config.yaml
arch: "convnext"
model: "image classifier"
dataset: "simulated grey scan slices of phantoms with and without marks"
train_examples: 245000
image_size: 48
crop_scale_min: 1
horizontal_flip: false
color_jitter: 0.1
cutout: 0.25
targets: ["finding"]
num_classes: 6
isotropic: true
norm: "layernorm"
hidden_act: "gelu"
mlp_ratio: 3
inner_norm: false
patch_size: [4, 4]
conv_stem: true
layers: 14
width: 512
kernel_size: 3
loss: "cross_entropy"
head_dropout: 0.2
init: "orthogonal"
residual_init: "none"
optimizer: "adamw"
learning_rate: 0.00086
beta1: 0.9
beta2: 0.95
eps: 1e-08
max_steps: 16000
batch_size: 64
epochs: 4.2
lr_schedule: "cosine"
final_lr_fraction: 0
warmup_steps: 480
weight_decay: 0.1
Rows from block 11 of a small image classifier, named by matrix and row number. Rows with one number belong to one neuron. Each number is 500 + 40 x the weight over its row's rms, rounded and kept within 0 to 999. All counts start at 0. Numbers have three digits each.
After each neuron's rows are labels from the 100 images, of 14976, where the neuron reaches its highest value: "lies over" is the class under the peak. Only what is clearly more common there than usual is listed. The data: simulated grey scan slices of phantoms with and without marks. In brackets: how many of the 100, against the usual share in percent.
# fc1: MLP up (model.blocks.11.mlp.fc1.weight, 1536x512), inputs 456-511
# fc2: MLP down (model.blocks.11.mlp.fc2.weight, 512x1536, transposed), outputs 456-511

fc1.401:485528473493535573555512509479485534473424483491486460511448561544527544485469457444496507551462522455512492562491438469534558531541439588476540480497506534477432494387
fc2.401:519558501488491547471507523484545461453490448455501561519527462481465529508497496504550516432447525473468473463495452446497488454510530525471576470476571474463550483503
lies over: lung or cavity (32 vs 6.2)

fc1.389:527516480487498504495509529523396512466453491474588463591479483495439523426587469441524444537426483529515514540432456464567432468497495593512476513562494533537549521405
fc2.389:493564436540478476487525539409452522543486490464524504460524503514487531499509559524518460447539460455503504493429439422449423483579532474419527472582503488509540454501
lies over: lung or cavity (69 vs 6.2)

fc1.550:531509543492447542556473555429477501538455482477525457553511553476525547534544527509508553472452511407458503511518509470463508461502449478421491525499468550508557513498
fc2.550:498515501512510504517514490492521507506487485507511506511491517493491507509497472479508494473503479441522488434495555476507508497510527490497517489484511696486512521479
lies over: lung or cavity (30 vs 6.2)

fc1.315:459453489480430505619485482529481494531455486500495561560478537477524560479523510441517531459520545437533499471497469553487468530538420471425499539540478483488533497470
fc2.315:519505521530505518501494500503505479500498505493508515501482520509527491492510484493511483484496479505477506496507526507532513506480467477505525512490519709490492529474
lies over: lung or cavity (71 vs 6.2)

fc1.744:463544480509513468501471491513519504490418460565467517586504581450487462506481501488526514565599483518452436521548487540521484420477468512541542519510449507510549523476
fc2.744:497495483499565517463487474516532481483501426518484497469472518446477524538446461450516523444467488499458537495556517504547472567496494460432491531473506647548539552498
lies over: soft tissue (43 vs 17.7); organ (38 vs 16.4)

fc1.613:500482494480475560570509543514467507532477426504508496517471423478494486506471509501503494571558519455521585534485464512523495499522477524473432462491543510502496521459
fc2.613:428495492498495519471475485529546531480482423497553542513434559434444489538486471443528564457466522501438506499514542496535477525471478503445459513477527576550468508529
lies over: organ (36 vs 16.4); lung or cavity (33 vs 6.2)

fc1.576:468468514460443516547485524512453502516467479504501521531505529459513588545513499420517509481533527461500489502534467472543506529547460500419463527494518553495578505522
fc2.576:497524527522516518502495474495522495485492493508537486518495526523480511498476452503530488509492473464512506451513550499496520497502504495488532487497500676504502499511
lies over: lung or cavity (41 vs 6.2)

fc1.530:571553511495506488434503516400490580496572496501472471472446545483517503466458448524476487529492538539526558528487588494495496552509518523461497480450532501415557464549
fc2.530:498506552446488484489531530538564483441512507528547526596488542512501532514465463517512540513444573509497451466524535546496508473489466580546515505435533453470493574513
lies over: organ (58 vs 16.4); lung or cavity (39 vs 6.2)

fc1.430:465553546481468541554454504497454553466438454522519515538415521490509543464484530398475488458457510478481460496472494542511480497509466470474484526522523446465507493456
fc2.430:491486501482578516446545526545515489483509449513538494520464520436484475472475463491566551498498486493437501494471529557487432480443525484546516546446459466535479575466
lies over: lung or cavity (100 vs 6.2)

fc1.149:479555537486436471512480502514492532493434501435468509540505535502492543441540488439509515493485493550463412506500481513505479509500477494529487530497575459512575478387
fc2.149:490510494511556587462502530518499479478530456511497515484477516462448517491429500504514486444484496432489550461471461482496442471479520470466526506475468582516503532474
lies over: lung or cavity (42 vs 6.2)

fc1.697:510491512418515538512438502532501569507575514563515477510500531537502514449451496470460453446565555511541569471484506488454513599484486486439487467507482520528491452442
fc2.697:471489503517542476552447569500519571569477452474480528459509431464510472464537498439478487570520491451521539516430476450446490538523526497483538513480456461541516421492
lies over: organ (54 vs 16.4)

fc1.572:456577504518516567461445541493503504542540526477545531528475559486465471464478497493589462522537665502491427519545548482559532421471540529483502511461530523528578596502
fc2.572:451436544530564467571461462499459541503444522546467462483543491496559466518503460518442433558566420451543547452515520525504464569519465502496462446577506573512460549495
lies over: lung or cavity (33 vs 6.2)

fc1.318:455514520451365532504484500490471519517486505472502479495403450488526500444521504447550527516432478497521541523499566503502378463493498557416404514555523492530513444471
fc2.318:425458527503494444540480559510468452505461477576526516488460458420580486530474481539514523553523462464517485417530534518502515491495503519491488508532505530496468538549
lies over: lung or cavity (39 vs 6.2)

fc1.295:531527470429535496540533512515470507537565505542492524469491540472570553525466487525519521534492492519511503501508489543507443541534543446442518530543562454508440493473
fc2.295:493497552509512491493495509491524499455453494517525528488511467503484544513512490515491501479473484433481508424468478478476502518483492497515546452495510394484500483503
lies over: air (100 vs 55.5)

fc1.347:499479501493526441460500595592435539521459391504501535489468483468534501491531469482605581509499493520471549552543539538483488462560459508506499519548510512517503474524
fc2.347:486499507541458471499515509530553480466514474533549499541510546469494528493535478535441528505450510478524474487535501492492515510499487520539569487478511366516516506477
lies over: soft tissue (67 vs 17.7)

fc1.176:439501459471473511476516469550506461480456460481526491522444447493491532467569561478549478547434462496527474529436467525487433463480498565528513525511480519486471540478
fc2.176:485524502549530453516485501457448525524457496464473516451539484503543502512499571492492427511537424479522496519481469463483443506554510504386504438598468459558524475482
lies over: organ (60 vs 16.4)

fc1.593:508532515512507549443435554502463514572553492486527472538499566538484460493466515414573484469552623488535475483578488436596477479516561513473468481536537516490468547499
fc2.593:474460513492545437574457493491497542540457475539473472493535468474573464514523468557420436573553447440555550441469518534499477563510479456455477458521482553495488534496
lies over: organ (46 vs 16.4); lung or cavity (27 vs 6.2)

fc1.665:405460484479453492494436538453475517609446531469492493510508535459448577455527496525528535502494547477541556541511447525520519529508510481449421458529547554482593543484
fc2.665:504500519520495500508507479518539502502501468519507502542461509494471497503455452523520499494505473503479527479522516509500505502481484477490509504475514693510513514500
lies over: lung or cavity (46 vs 6.2)

fc1.529:481533537473494593484485496550540458482418547433565502545499545439519543517524489521530495485508483498535521468474515503454521440510514566507579538561576520569560536451
fc2.529:496471555476587516418467534491470530532543531522437464457492512506465485517456479459552523577479538502453530517446446556453417501484482559574550488548446493574481534499
lies over: organ (74 vs 16.4)

fc1.507:496520510503453523548454567521468529560452520519517511531490529481524493529551527466516562492457506483521527517513482473509571491491462485432463480506492504476547515469
fc2.507:505520504521529493505497454502522497503520499498502509531480531502500509533496487494523493487505475481508499464499519521506514508487475500488510492483494694488504515492
lies over: lung or cavity (42 vs 6.2)

fc1.451:491491505501473428552451462514390509571518505511588486601536512544530526503514497444499497542495502526507478515569487519550500479521455575465446478570491498577521532471
fc2.451:514473568492417441509566480516485462461494493470515511541561525503547534465496497546541464505520511518500473557553505480458514480474506540485497516460484555458538509476
lies over: soft tissue (45 vs 17.7)

fc1.456:450480587534513558573516528430482421570506478561531545540448503480546591471490531503528551492473527397531556494570453489469548562478522474444527488469411446499561535514
fc2.456:496486540508502508499513503513540487502528498511519509508516509498504501518511497503501493517502496499490487487515546499493502505504465500501494499534526702518495503474
lies over: bone (50 vs 3.9)

fc1.373:439464417542450528565460519486457426559451454503506429554505498517516512504465534493492488471583511466554553522508457391563517525431454521397536444559458524466542522529
fc2.373:505482510501489497482502499491495492446518490499482491508501495515469501508500496507515496479521483512494511512496489491493510505480493487492489511512505712520490516497
lies over: lung or cavity (27 vs 6.2)

fc1.455:509462423511486484545479495515482491515513480547518509602480480474529540495597477401499562475510509470510425506486493497536491547525401497409487585484451495474618536479
fc2.455:507484543502517483484523483522538500514499501520492498517488499489497482498505483472523492496497497495473499452482549508496490480468500481477516533476503707506520536445
lies over: lung or cavity (31 vs 6.2)

fc1.80:491547517511481528467490544596486515531517496492515535569454554451528472489515456497568458466495639506523487523522519420500439443486532517500480516521535525521504570520
fc2.80:454445482527533394547482453459447501511468528531505448513537503524573482500502484574438414507569466485589507458521504524537503562573481508483435422597464558483452550506
lies over: lung or cavity (37 vs 6.2)

fc1.448:507517500514432514469481507480438527490533410512486523460437442516469463423480525402454472471462514540452490479439518446488478411440475475532445459438545480435502495533
fc2.448:529509570479497541486498547555524520491479496566461509534504548472509527521480419525486554513476503465504486429491521532507501467456471515481597527505496452456535467491
lies over: organ (90 vs 16.4)

fc1.251:462488500474462394527477487587454519491537541464638515574513516492544463444494472389519515533403477546486423502508509525498478483524477533493454500525549507521500530539
fc2.251:477539532482438468521536427513534469486482450468519564554489522477562514516498529541506471494474553599524451499581536483542556468514560562485500489471588531432550497482
lies over: soft tissue (47 vs 17.7)

fc1.475:406548477481393488500545489445530487498446463523500589447550461452564508472445518465482498498485507485467533528547518491470574556524434580414457435474451492486532538510
fc2.475:530489557544463460518547577503482467456497547472495467513535500576499559473490461524561466507495507485525539481550466503511536478470458541544477434487475711503470521468
lies over: organ (45 vs 16.4)

fc1.294:429497538493460489548493563496467518531498480469476467494552548505516556506506558464517506464474539478503485544510517523487532520550423451476503509542521562483511541479
fc2.294:506523507518524501521510484515519485493490492485490506521493513514495505510479461505521477464487469469534500431505517490498524497495533477509526480468519705487512505481
lies over: air (100 vs 55.5)

fc1.127:569517549490536453551474555528520605542570493570509539526441479453488445473495477503468562537496518546481504438565553545515530522497519527488499495524536523585488479433
fc2.127:488526518463563553479530534491439479484482521513474470502499487479463520459490496465535515516454541482452554488495475496457483488486477523614556538488471601496543479481
lies over: bone (65 vs 3.9)

fc1.199:552566440439504629467521507492519478538516479496473501484481478541521487521488524521530464492522515435469499497516511497615485448463460543410514423461504541517488572513
fc2.199:488520564450494534496475550464520540543508502488532472478502512548472542478498492502573533556524540474456505495461496474441427481496478602573509476527420583540448433489
lies over: bone (92 vs 3.9)

fc1.244:618546532517450509528543511470440483494512515469507509618504574485454496547476491567557496507506521511507536509457510427523544520484501509439525469507533528468585512529
fc2.244:390459484476449469505525466487529484433480489503571539588561504452500555508495442538539490492552532504577476470567502492539493480515461534495478452509556467471468537518
lies over: organ (58 vs 16.4)